From a checkpoint of a small segmentation model.
Model: 6.59M parameters, arch unet, norm groupnorm, activation relu, widths [96, 192, 288].
Training: soap at rate 0.0017, 9800 steps, held-out accuracy 98%.
Data: trained on short English words printed on busy colour backdrops, 90422 training examples, 13.9 epochs.
Rows from block 2 of a small segmentation model, named by matrix and row number. Rows with one number belong to one channel. Each number is 500 + 50 x the weight over its row's rms, rounded and kept within 0 to 999. All counts start at 0. Numbers have three digits each.
After each channel's rows are labels from the 100 images, of 14976, where the channel reaches its highest value: "strongest on" is what is common among them. Only what is clearly more common there than usual is listed. The data: short English words printed on busy colour backdrops. In brackets: how many of the 100.
# convs0: first 3x3 conv (model.mid.0.convs.0.weight, 288x288x3x3, each kernel summed), inputs 192-287
# convs1: second 3x3 conv (model.mid.0.convs.1.weight, 288x288x3x3, transposed, each kernel summed), outputs 192-287

convs0.140:448473580552549559516549473477522509502426621516556506423515551510516500537488522515469546471543500579484595461513518486552456514523554455483428505469446552537486523414484502480549573527530573540515565454509486522507468412430366528584467505520530479524518507452437561458482532524498588510
convs1.140:514540427494485372459478588504477592456519440470561504533549404485510494458496542518498544531461506437488473499448387523463530487542427452515597572474423448460487522471518521481466532471436490373490397477591488494365510554524500456528497450515484522426503484468497513556525470557459451538
strongest on: the letter s (45)

convs0.59:422514515428456544464551466482587517461530547534534465587429525535458511455513405543516482411575496599407583476451466528504507444481533522545508396397523476448467467512556526505509463519527567526464509567441513528421528477556504584559496523579450617514487581617443479465454523535532500497
convs1.59:476450430434534503467536466518600383451460454435476479481458481473467511578416514448498530482481526604492520476499489491455534498457433518544404510546451510486537410481498441542529566532516546421439447497465485521512481570534477553475546500550613502445534535482446515463493510450445519527
strongest on: capitals (68); the letter l (48); the letter b (37)

convs0.5:491466442586472450462550442565557554481471561516515515442543524532516497483549522470520491447509563486484430578485452457571552509578533502431397501575547498492485400491561441517463547555567533526476422531532513546465426502462454481484493452567510495495496481415501492438541451509460531614
convs1.5:448556535542422488448423556443424464508456452497488498514603544461494474497461524410430461573456458535474526534418467501449435540438407537581446593491515542539484503422523538484453443503450490497495507567520503391493429520533480578532488517489484439571480536528485441450554453431484439585
strongest on: the letter a (62); the letter s (51)

convs0.253:576563527522483482432467497491572591525461452509455432612500416424505430419414453520541500456502530579390518485456455566536513502432479473495531560477633486527421474467502527500535485452537527425561481567536485492534459483532513498448573422421477535455469546542475535438499526420514509446
convs1.253:586402478376491586446526441532565438549549458459497541486503464468482495552518457480485532517513490459516424439454367507448461529515476520428489544506492502494503488469579469434524447567524445438428503510485496521541534482497577445560544513473423533498513534460465515534550543431490484524
strongest on: capitals (68); the letter c (38); the letter k (33)

convs0.40:540503583592479450493490458560565511602534526520492537595502508505588515461467493506464576533511501515416522477443471542493511467480471460520534468424501429526459614453526446401461539477456469503507479425406435555475531482623582496563479496486481519419539508516477574554500502542505412452
convs1.40:445533567393466425657437542455399462482424483482573538524627491519459475449445520481563479451542365559550521575423496455533452486479492477506504546516490569461427501539525655516548472523461470506544620480393465500438519448477532510566501480459437459541443541555528422421427477529433577422
strongest on: bold (80); the letter e (68)

convs0.220:445543503599499556522469531490494482506552437573562542507539546551592535489527524489473507541494482540441528509356471417574463526548557517564467603477559527535587545429446551461531436451492507520495480679536465480572451522456599465537536406486459499531483446525497480404435442522472554538
convs1.220:476381502608465564579494510523534477541547466530471587532521507536553487471506415502472544505554521419405471466553486499372472480457580450480470514427570481434460400451506517489449441486503534493574510445465583488467537545519561451557502543412505518413456530537456478497505443549482508526
strongest on: the letter e (87)

convs0.152:490537339459582474480527495517549599452558539514446414493495463491600546529456553502534483503452591556479514488451464602536480563585502448532500488527503492548497612525469501507418453397490467476517526527529519521470476490412491421422549486519478490507533507456482392764519538483494506475
convs1.152:503495495511493462553505544575520518473505541504469479484495508519491581488559513457522442479407533434531507579474502515516499517536553491530473529509461542497476592534521599563479523562550519527557586493478497514473541476502571507529533470425470493584536466495499478660502480542573521439
strongest on: grey ink (99); bold (89)

convs0.112:517499553447478556444486460477433510394495545506541580595465366544506502549529423475489407473469522497480596595459414501513542473570458374446488556479522533453454476544482490518525452523448484527473477448435381495478520348561523514525501519466584488509476553542549396625489546523516531479
convs1.112:401579515483512471461418544520575503490564557549458454406481527452583525493499558507551549453474417536517447418511444520519547476497656549531453481507420478529506494543543472501461539533408538503520561499442480486477532449519555413501408490441447460497472466545524614438558497643544444509
strongest on: the letter i (75); bold (74)

convs0.1:508553481444546471420523509521625467543633444538515433522504434514502432458472551502505560499482422494427557520475499535566548446575428501453431452516542445351433440534448492570484599539472395483438484404509519553617552554518464457554528555532421511457519537481548472518495556576539421368
convs1.1:476478484550487562506507490499523479462525507477503438454498524509444498478475540486376454396510481548529408455512436477471551454542540530438446508653484443528446477517538504517509462536413475522395495532487494561507399554591608436454483528502454509454418446562450507493494592444439531487
strongest on: the letter e (64)

convs0.92:492509495470538498542526538526492453344558552473489437499492528528493516521492531499548521476435566503570510389492562455587537489475484492555509534534496566547568526559587476459460508563428464492570494519539574471467506540430518516395491511565393503509559437518503496594513470482505506528
convs1.92:484452457513468537516451546515445521494486559505546462474509533531548517517579559491485473541459485531440459606455560530449552630499458503538563453423496473505527512520475497527544533515444602502434521531487536498523502554553475559510526576579582536534482513540525536531461482637537451481
strongest on: grey ink (33)

convs0.136:514471420594544574500458572532513510511530584546528543541541485485512561587442486453447553465460525456471503528523467513534549447516481428530465458502472429487534488490445544389504576493477501506511519518496513496563548453455579482373601570531456462563541506480578455418461391581486499444
convs1.136:502448512552529508532427493453449462460497565563545421473512484517592428483526463504497474526435494543447428585499479495449543556433468612479586552520500578457468426547466525383493496405500520480505519519496628456529465474512351558565546451538517450470389513496476394627373485529539465566
strongest on: the letter p (54); the letter m (51)

convs0.262:569472457501538518640426557504445525437391629436532526541544471595445541421477462443578432469464399486521470497473467536530498544478516432516463501551491462516546513555421503406510520424368435477526496471552461472582508518438486498484531579544540568534420466498397466450549544409501442492
convs1.262:528448478397472521431524504515491543611545524469447480434446459411516441424528562509469495529459514538554474417526376549489541507459578471417602437454551396510434470481506430455525559515464502591587481529446547471437483526630476420486550502527486565442507460501546494481452406489532543501
strongest on: first letter capital (63); serif (52)

convs0.214:496439501477483524523525559441534469584442520440559404515494535517558508545502501545518484563558506414599497565616453422484441477450407535457473512575454534546419582504573492496509529578534573546486477584495521439545499560454544468584493543425503528500490482501396529505480470525434491495
convs1.214:530514493436548536469537448497561470490471458460551561409475511548480521563496519506528374481487571525544466444489523428535496475577558502532442512492483370521474454502470416489583572514496475551493498499568635450492460450577560501457497623591518435517486503505583498527497447420529583564
strongest on: the letter p (38); the letter y (27); the letter g (26)

convs0.203:473488531459492541478517528511434476482615495491522483481452568559491490608444496514451510508447499431517517537454589551488407535466389500576514545472481425486534514562517491486451591597477433503537569408421474482445467583546446434513497491497495496558500389375511509487553504464503400462
convs1.203:477520480499500412514512536507566521468475487482559572392493526466456526540417447483493485510658542522529472479502546558558456488521490494551534583550483453466457471465469520545490483544426531505495412541503465499410460517451463427463573439469505432581512510509493541540543435594577495550
strongest on: the letter f (31)

convs0.137:456549494461525500509492531462526431470438507500495444500467507464503546414495388540403539544487463547448543504592593490495471512436491513516532451489539479544467467566490491464490540468465378525541508435546553420520538380539515543530434548521398454559501542467509597527441537482435516556
convs1.137:481555488495549516535477611544503523564496487491554572547488568529546561463568454492536468423445490448489436592517559525485527560527614431550524520522487491506583524490471557639514483475488482600498449433518541456411521462510441537454496495462480549475631507509522420557476598646506493501
strongest on: serif (64)

convs0.218:586459485382471411515523484479407483440631505410500462591535550466481406451486416457500484450443501495566454482555607569541489455508503543527616471454554531469509481493520541550483514517517510526500520483426540495474575427484477477422529489488475502482541499498479539514560469515479471518
convs1.218:496595418428508453451474607580543582517470492487590491535399508501534486580479515537432396423565564447501457472490466612568516438534477428530500446490494483501516504478550571489516602478503437535530497461442487574528476497555506439518509512483539509464558587570499514493574487596453531519
strongest on: the letter a (69)

convs0.250:497533468442534452449471496586484535481500434637551540528483550539479492440559507523545502564484490559518437606466503430476531462448538506504465586463592442522494484515492489530469487520456585532417483524568545492494524626525504512444580407447470520522338550555453437515453437473565556482
convs1.250:480462471559478482524585558581534444520625502537509553493570483515582513544483447535581528480469529548484512513561531542455593509601597532478532450529559577556572475550443497462443605460547466544486503489505483473521509455434480456514363417579429456465497521496494469674457503461546470505
strongest on: the letter o (69); the letter y (28)

convs0.61:478506479479441532446370436509536489509523550528444436519475466435464497427478478512624469462400482444557526495551528554465451549480461415512488468393588558511448544555548564478588456565514517534543417475464540566482466609537491456501533483439505516480502533574494486549436492459457477450
convs1.61:511491436505519558512571407451540567562489430483495527515454384507469420545466477486457543562600450465528472423399505445492420471494464470520433518514513447508564560477432386513551523471492531472566542636406432476509479505497458547538567478495500487509486446457478540544499532538515460597
strongest on: the letter f (25)

convs0.239:420570506453582603546431497625536520475602561494501460446398414452473433577420489445550504456543579567493418492497591495474529500408440501488448480561538498443510462442442455537521516458527479472624488488603486438481514481523425528471451540527478505615534562507513481463434571557486611446
convs1.239:430475507590471499471531498475442520563533467532565535444569531440535453542562424499472472486484551481509594543517452526556506525535417405421523563298409583441538523503427479454527492482521519477543573535387545530529433576379492604536423514481430442495441553563461480536455441503412466516
strongest on: the letter w (56)

convs0.51:579546523496463450482530390565644513510482488559560542474544507420529563489486514518525505486479451542569502506519416522543518512578550461475493532461499461586470542538480541557473605432531509518522495436521515459485504562518574506447431472569424484436502479531400516437512502511520455444
convs1.51:485440619482496471546492509451438461529531455504513437426480513510454536504406522491394502469507557542435528588522504459470565459447527554492479487535465515489440437500435480515477622492477491466474512455487608459478523482563505521431486592458561484539413452543541498609397490482560479594
strongest on: serif (53); the letter g (31); the letter b (28)

convs0.198:494482515539535459552526482464510508560504505477532537451476473449577441501524480560534469454467500479566514455462576356436427525516509494456444495540446485559565542459393500515504543536502544457452512607468498540642560467449471495519475481452521460512532503471561347547472495551634487569
convs1.198:486457616586520581506442512511527495509499539508441494524414473462497494507451496475574566488539480593555530455523491368524445548426606499503504500548572516519485500524462502496470498467448604548549501521490460473506499501554458514502401522432535517534488533515518517459472495432508475470
strongest on: curved (77)

convs0.110:533534460528472552465491573469508437515406390493527446546535580443480593533559502483488614617518567427502405543457499475482525515469601453460523489507558502544564504426455499519560548560519568535446502558462571512395425589470491510400539553552398557535439512479495498485547585464474507436
convs1.110:486480501534520484553524539530583498516552480529525623457365491506541573471567501569528429412502493519552487540507630511550609509518462457474497474538512592469500574484423487479455439509471542516467444484500529473444556466507566534506556448538501448482573465477481472678507495513546514470
strongest on: capitals (83); serif (81); the letter a (70)

convs0.153:511493521472487497471469509565486434457509495566462528525525505449530589531639521566487469504555537541501503592420407454545612540522542505473513592579613551522522536545507601507408568544444543441543439475629533468520541616459555473533635507535492576512623527521461545517494533538544508528
convs1.153:512498601520520552554520415510557456543422439507470476432494489538573517517457477528506443566492574510502429348503484486561509411410559485475512412575506495475492388448502445558502515481605502510466463532505582535510477493543528467484435547486413444435417552464581465469509517488476526426
strongest on: the letter p (63)

convs0.201:488453426422423432494603547517495553548496534444498580346489514403491558473427468515449530525500438471425525450506532515403405552489505469561567457505482452507492648548506467497533517492501461468542437538438482479545560530544523473525542407462463516438563424495474504559503468493566520589
convs1.201:577496446505465490453544465581468545481563462500516378578543488540498495527476443443593450646407484453510546596460547490523521532520480533512507543562520580525584595509501511447490496531479422566507512537586490484466520549558483499488545519363554466468623501471504513483577510482479556474
strongest on: bold (89); the letter o (68)

convs0.243:557595457559575500406449469507387579462493532581402535461468469464481461545536461451521497401466563462512473506439491539587551518431588542574541510572532497424451421542480499445472497435521524521488483420516511480547504438548456552483564508477462520428468587485522524497482500431525505409
convs1.243:453514502570526526431539477552548495582593458470422606515583538477592432509500376524460460528451362575454494502432458453429495471492520488487485532506521519574588451500564466556490476522502421416431478494554453527525483607423540484516538491469456463492496461468449505437517500420506456524
strongest on: the letter k (30)

convs0.121:469533541654529531538456522510559477502472465467525554431512507531493490509559504554514439566499515435651512578529499384533421471428470509395473528523460501534536534492454575524542447547480552520490527559480411494538446502440423498498482449516528529514454517519490464504444492477517497446
convs1.121:455487459498476550480519463412503582420464652495505544471473506431440553490526477561495535494618521454582590500578489424488391558554534410575422524534494504551509480498418462460554558495403519501541508552624545476508487399453468480514487472506470431597510548490493524512434475556493499571
strongest on: the letter a (77)

convs0.85:484516533478472524558553537521445506480421523500542439585522474499481535475526398539443490433404457431453506474666460415459459537455524532518521435498566516530522488436498499485479466407513420546549482487513497419492537566558462505470540404416563398486492573492526505631479458439601423553
convs1.85:481457553485504560501483565535523435542587448536524561540454411565456508456492539572466545395433443545475454402506411534508582457531583525445505510486453559495535426552515518449535515551527476479452489495446566485563443479504486604513490565552418455504432462565531466448530514522537489556
strongest on: the letter p (36); the letter b (27)

convs0.172:519553497631528497577501467507527498581432490469554509516515466551567546460466576581585396514489463531514431617550443410418517488503555464430533530560568430504393446501467483582504509394485452510502477509552503390481496448466479485536483545485492439522547518504431382589500455524457447543
convs1.172:546488496445592525485473498545438522478406465608464440476515538416490455479573509505504465479516611430519506403484496508529498510469503529468452487415468568504502514523452520403412530437473514528472556593521475445590499479573537481502496528532470567498524432588446506553532459518558503541
strongest on: the letter w (71); the letter o (70); the letter d (36); word: wood (26)

convs0.111:537559538460534513489562477577507439485523506538400560463394468469491511568516541516475515445508502499438503599642440457521513441451457493555497501426450569500472487473467510494572501511506462500439507616447412435520409407486462448461445503465552575531543534555423534513529510421527473469
convs1.111:488463556476500543473520583525397584495493436561571518446558431467462535551550550506461508498544465454500520489463418474492560506509422444578440448574500442544556469521572473506514497484533570508620516568405441464520475554599534433529452574593548500509458471496500493509465473524500513506
strongest on: the letter a (69)

convs0.78:471511465605504485574506490531452474456605417485429498475422501484602510550449487580561582483478461470471462423511481480494488550509445515507538495486533474528465596511526512527494527440513409470534490531438487536477473490477491475502521493505541497422560611460484479554531472507564515538
convs1.78:502469509461489520550474436433558535567520555526602625470419496559502591401531520547416529541519537588439486471447503492487542539457430462561601524544451482406463537505596508555482471562536528467531467612427476589495466474510462474532569441488468542572533489421524452565576458546458594459
strongest on: the letter f (56); the letter r (52)

convs0.6:553502488448498446491452494553550588491530449524472462541493467446475526434533469502513455483529520487400549505508474523507535587423513598484537444510529462597570468511595536532546527484473375551527536594478444598449444541508426528449538405476536539494610520513528486555507496553545487520
convs1.6:505519428505530540433473513502517498422469443497546547570492481507514555517366537469515516467483510565513529575493445518435456456486449473441484514560483409535432575544399522493577564556501536476491569519530503615499484454575526563496462447516506485541611549490554492446490453564553559500
strongest on: bold (71)

convs0.281:541578472511515569548412551441514514443446493443490430549441528510472523511444453519535441418473511580508438397505528474556486442395471557559511478479524483397488512467464408443477519518612453538473482450630523521613463443586521518516548562468442415463620471472554488467535492478500412415
convs1.281:476421513467502540405526499426510466527535485429448531573439473495487443507502515546490604484507562471519541514515419483565465571425479443401488484315531533566483496451517556447580505506605508567517522437470422527494561495510421546465521588488508493496559496578510502452449501488515524517
strongest on: the letter p (50)

convs0.240:509444463444496574469508558488454526408561412530496513411495478482456499509565532564532475478523526599419478534573508385543487533464542564469527488500428403533516516431524483445509515516470416498435460472487612477545458461506453533428509474484385507615415536479525528583561441474539590608
convs1.240:453577561523556455427473453527569484498540471468480514468463546608529477420523488471436450532469490424509477532434466633499484451477499432467460465511371443384520609683481521407445487585527555510557553532485504529588472547546490521455397437440448571486509487517511468535538507610453481478
strongest on: the letter o (95); bold (71)

convs0.130:503473474503593514547465520432555428514484485527556446508520552499470588515561467594528458492522473547432458564579569496468480528526477525478521468518480521553471536530490530444539476565520421526464430604500465492435514480523492531513467432543460465552536520543490441513600507522516402400
convs1.130:579568618455495423535506550419532522514532539467529517486506438544569537452512562475490517494495500524477484548591489626446482530465428468467597404524490500454488451484410495521436505489553523610466538459554429557435479400499518439532479488488483490469569545549534418497516489539411478492
strongest on: capitals (63); the letter e (60); the letter r (51)

convs0.10:508523568546585471566455447534529477570548399407496507595418478476543504443491485541539553517497347467521412501451511556478419515550540564596496496453539532528467458548504557473495507467414445555575543403438491499570535454553515518510589416461470473526520571475500461542414567536419424475
convs1.10:577491429517527480461557480554566522505439473427439477495516521376512455467471510549471534422548544468540450440430419509534450480529479491429527432527515432467462524470516513520481504501446559579475475536396498524550461516494426482487673535486510508453523457453478489499502413491546481502
strongest on: first letter capital (61)

convs0.283:423454468527494503474471485507536491468436484632402516386437586572502522465512503510521454486563505566518521460424491506508628481410428531515555491463476508494426489576485516468502473515529502502449451529508563477496464546337493513453519369500460471482545559480615470491551385558517552477
convs1.283:520558444500538649576517609505418527463489505476555513578514484457497428463498427467556470485474495613490518478485467521512407475461453464538522421481501535455466486564486456495547554412587506568467520544398499472495586503416464553455533576585506505547545494530566442434447566526550585463
strongest on: the letter e (65); the letter w (29)

convs0.2:598457507490465507570450553529546473598395506484495429439462456529472411441487553506472527507505439539506513368472617443498494523564495526474491516482463535501517442534456473446488402520531509473513529456523561442574511432436547567499446457459555514523522518475453530557433603470518513464
convs1.2:367526381476483594559529489382406510471416404486496490503506546470461510593529492515484467339529417527403432568496433554502520488482479526526466517489504455488494426542488548534502498533446518410459450501515545429467464412517411541459564488514531441535503556473529472394519474460546476545
strongest on: the letter p (31)

convs0.102:457501458484416549479475538526530499433534511546492513459492560534545463546435554569449458514534504460548489527548549463554402504471472565451454486563453517506502532419461476469542466496592466477423441525491496649516514511520435513518470464538475531497417465521555527544550526504496429480
convs1.102:516535589503506518558509560605491453491541456510501548461549554499500497559479486463449484450481470444497466489493528540477568512494508563499513469497451540435447465454527618454463506538574486593487549475551481519503474472453557563409435616460515456528575466479564470465493517334535525480
strongest on: capitals (72); the letter a (69)

convs0.72:472486499483474508539491484501565472442494511456501519422517522446463425419494484592494533528445412600470518456450577538532562521522527504532463476471515489490552553518443514460511500448446478502527510542526470477515459419518474579542470552417514559528406564535446471489461517523653537497
convs1.72:443562531601552521438500458474470526527529469526444458468424505550592491577460481516552565500473473475443532485486570461429537465490484516506448505441497489536496486583465450543538407520516531539512411473498503574415441500554610580426425431488445482625518421526469549575498502544516387504
strongest on: first letter capital (61); the letter w (55)

convs0.217:487536477504428574498517535531533426461481487491475433479370449491479502487473580461446490387465545663469549449434531556514537502441503513520507613477461480476434434564505522460514537553565545492524443558483518587538485519526436532492565452470405540511461494527416555445475507444538478578
convs1.217:546410478439541548422439400428526439508530482581525548533459523470428459412399450460512533560555528516505509476409386464429458438493477482460552497493500473469482485530516496544535484554512431479466493534577423602601528499507524518478535530429538412465507566436519551423539488424408549509
strongest on: capitals (87); the letter a (86)

convs0.273:581491447490493409601466518527521487482477563435497540461538597618485469476527468484576543445467455519470447430586561472439405544423520587525575554531524547482542484499535526486581525534516420430482453571571519588397494404561546541555449488548451546561502466453474537496450584531513536475
convs1.273:526523418455495519516524465461470456537462542469620501487529475461425518425532508498557520469576480494499583537582498540507507514485526513483487472501474577544462460431370441502515448488477542556560486492472522508428508482490484585501396511478453484442602540441441440535534462577472527516
strongest on: capitals (76); the letter n (53)

convs0.45:478502609706493532450399497406544464573488443479601525436451474506517461538667458535516477567490565535587498539444496436507445517517530521403509519505499535458475579489458593535573556552506656495461471563455445484504520518430435489586485453473510542497512467541511436489450550579545448489
convs1.45:454471468544500586481541442486554483447441553500452601478461482457413529498456464490521530513604489486573600507595450403527401525478588431528417516502507502514438565539416475449515504522470547473540485524530546485446540420527462462511452490460483484555539573497473548470458466422495485474
strongest on: curved (72)

convs0.101:452500447533475478423493481450419608495529451478552469454517542577523451544570511453476580555530510591507558548397519494516466619495507469487546523499595501579568545462502530547525519480463587526419480473495496555535568479473504533518536439519554526553414521543501472465456540541511614512
convs1.101:396466531549444464461437485516521403491523531463497563510494508560442570533454494441534487520470467508512510502534567514441599425404509543615474619638455501486512537475467393448484400501407471459533419418515496457433460486497515540477528491524421510465436425504502483531540444527482490549
strongest on: the letter s (98)

convs0.98:473514428469449479496453567457446489483548519467438545507476502450478502526476474479488491549488451449484469551558427464469537500448492411567630501471452448486477478526480521557534496502474371508451507498465531480454420528622509469392551570593408536542493500473504485488558481482467425475
convs1.98:507619572608546430500521497457551535527595516505500506530464637460598560421564603477480458536511505488460440480497463561421558615436493465505510450490597518432471508487492541568479429432464547583504502397442446519477543486561548549494473487575542483507583460539467498515475464600542432448
strongest on: curved (75); serif (70)

convs0.123:458480494484513502510416553502418604428579452510537541449489473501421437512477429470518563517429443464497489597563472464501488547489531537491507531560558537531455545478384482439523473534532411520465462468509431544502560579517523544517533524503544457539320491444565519562602527491482500448
convs1.123:566567510483534421483554461440486420547554469466523391611535503503517469433552526411436501600429487375349474426411517580497632521525501460516478474400494465542460543459499527507456527453460528504502516500493494568569441523542495510549528468572423571416560451534395542521485561521499500499
strongest on: the letter k (34)

convs0.232:483486464542503508550504456490429463343552505555473511451448497587521393560499521569542443454458458565509562552436515636513548476529506576546446590493470537534427502482446583389490555382528495579492475480544496498494511444507506539431537492537433477526511578530552448446496496479495428521
convs1.232:471459487396539541481515518469563474549566507578488489551495486541546457445407434471529574448467529499559436518536592564536404408477527560498508454423514547480534447490448496569510500411656506496516551503448487480601506497499466487606522441487498494518498451544518555567635527544457490469
strongest on: sans-serif (87); the letter i (50)

convs0.104:498530469550473507423515492542516490478526445511503536460407454530527503463533466531476501494549483518476405400528553509520584481450483494504526444500468539541521416521536546478478577470602403465557425492449540508492590461457529535492489391487504497454525539487620515548563560468551492412
convs1.104:511444505530582594574443482468485548503492472587519500367575550518449542514445487430443513572428474557481471472454516471471519485478396542604492548526381438481488490513509427448502427486453566426410445470468542512500474465518609494390476528496434486557443474486529516456523478455456496535
strongest on: serif (54)

convs0.53:502429435579396480502382483564437508406553550449490550489527473498574534510615512485527567430483410521574504466506628494558448469537531447474439592522534499504477453477494556466455539537553485542472574472529528430510574552522431537575520433512523483521486534395447493496477499572547494464
convs1.53:492549507469532463522492556578556496575582402476428541560488440382551421529491414474437477568517497615435471476543414498412640498522494461579568566484425532532497513461495489490519558448532548509427477518554474545510483488462511556419520542446566545429486499546546530546517524506459480452
strongest on: bold (78); the letter s (38); the letter c (32)

convs0.202:475380603572465521517463499493483516554445444479472543488434447457489519505529452446456443465512483543489514462422500465495430560542420507518485582533501502547542527454535430545450442574464532537526490444416415377600515514564615577566483475496503500492550457452373569548525486478517513523
convs1.202:465531462551409356505474475546505406467427469534517456565460465462489498457479546432515492597518482446466499462490514484548471524487575514475557519452509395547484462524580492579451519493492432495473475482552473536443527544482587456390515544495472623512632472522390623445525381553549505439
strongest on: bold (78); the letter i (46)

convs0.264:474540522429491496572485501474433535443566458573517547450515488495532500495538426615531367491473582660564477565417498526530425464474476537464465543517490501502436527479549506504573497445527469517424460550497534487569504453482540536476424433498561477591458586604435493481488545440570500584
convs1.264:505467457439485530506524527621471516429493583518491503509483567519545447541426498476562500584449511453444452445501611399525510534544541515467477438474541505476536487547526551486525522531524456473696591429473530514523456534463536470517462597511503482488483478438435513488491575554501468549
strongest on: the letter i (60); the letter l (57)

convs0.237:525545514467529493496501526570519510464556474469529435523525454490448470451458573505430400472451497540443522532573471500560505471544503465469435470450475495516490502503488482401469503399590442539438427490477437587497514566544406571476536604499475473484514500559534440574509452546535468558
convs1.237:489533550544614494458474629502484461560612503579565564395559516528473530542445402419500440469461513580495550473464477512535411452516485449435491519469502530498508518519497509529560420514556427510487525464475589508478489513487528539524547515517405433551424461517561474555406507474364459502
strongest on: the letter o (61); the letter s (39); the letter z (32)

convs0.18:454541527505534415501500545519587464524496525459653437430463542598506588525461426516593518549604497514453545479469490586527485549447501514546503505564529519514513439456513482535546505551595467416558576413519452480519566351440526507521395442583497518521433509432370474520497583437588476528
convs1.18:476509458520495444544461508558500530572477442521408496555601517419526533503481534427503559485523475499507373506505399510485603506515555461469548512405549473519436412463424587512416546460451469591468455433458545501483471628631589488453519581404538558468530514565479483480493511570558460483
strongest on: serif (52)

convs0.76:484518525444540504458490585513553555452531528496557360507497553482498536546438484449519517522455472507494515432497527585501520413499430576494520450591507512439495561488505532460447513551508452493516523391481462491522491623471447581534512580524510519516581532392503495494509494537549471542
convs1.76:522479485505413499470497508511460493555479524437491435496533501498496474548607542512521519557529596439514456460510615471455533485479407489485597556486438423493435558497557430575453464572537515456483505556591486487489480563493588512501434485463542495448473466518449576500424550483450473538
strongest on: the letter a (68); the letter l (46)

convs0.166:446414487455545519506539492493483530517532462471500479493576466484531461543523497459538529478417435383508554593423477481496453523546439496481579475479531435488441596423422459455449466548413461470489542423543505398628532660513525390433624504383460433487526462485525438546451486377478451487
convs1.166:574637525495526575578546542499508510546470389463506517550522445513474504507492513498462516540477463480522511470459497470496539533521579542471554470539478528522553368496544532468558643542497528567469489574498549499544458569493485443547578597517531504484497471544401521548504522449536508468
strongest on: the letter k (45); the letter y (28)

convs0.80:486499534525538474509375523541532409458490568474546449518517428608528563472496520545459557529510483506401509549433565486489540417519445479610564512520517481561491448642499512469522553536471458533514473469492467520511547353550553520471477550489451521505540502458477493509452457560545510468
convs1.80:478540457517576466482455486494479506542498485525586589486557612479545549491495455519560505472614554503516500501483467475459539556425566482512428520494433464508485525604558582504456533483543578510479602484489544428482497523439572568487492535499467493488505501500549491543492517535490487542
strongest on: the letter o (77); the letter c (30)

convs0.276:511489469475539478458495503461474500487456408533412488496483518507403385403433452439491466469546492576551449536551483495508486460466446581498467393495463501392493470426526478498597481476559460505488475484457456493602436498491438550475413465454503489522523494531494531529542398460556512514
convs1.276:579453519504393476516538506539436469448573489535552391501580486460499464387510454504469438523458488585496505458570500505510462548448482478449481474431492538469506425531465544525435483480482474470474515515538380492600410565488470518460478555492482422561644528465473562239512473480508484436
strongest on: sans-serif (99)

convs0.133:518476596386534373577495418465556535447469571502446534448538553547518540457564503482481443523503458491478458477538463656502468512529457513476427510509517496553492483455547451541425447517398493567497470487486492484496434428407548403509493501581412529483511534498424539542479546507493514437
convs1.133:403530510525505464476553469580482416526512477550526547537541440491476446574501519469502484494482545520531520498495572506503546468547585535480505519482441538467491485479480504627549525435460458545513501491518551474487517600504547586490536603452682468418427578560476450379523508483488452511
strongest on: serif (58); the letter d (55); the letter l (45)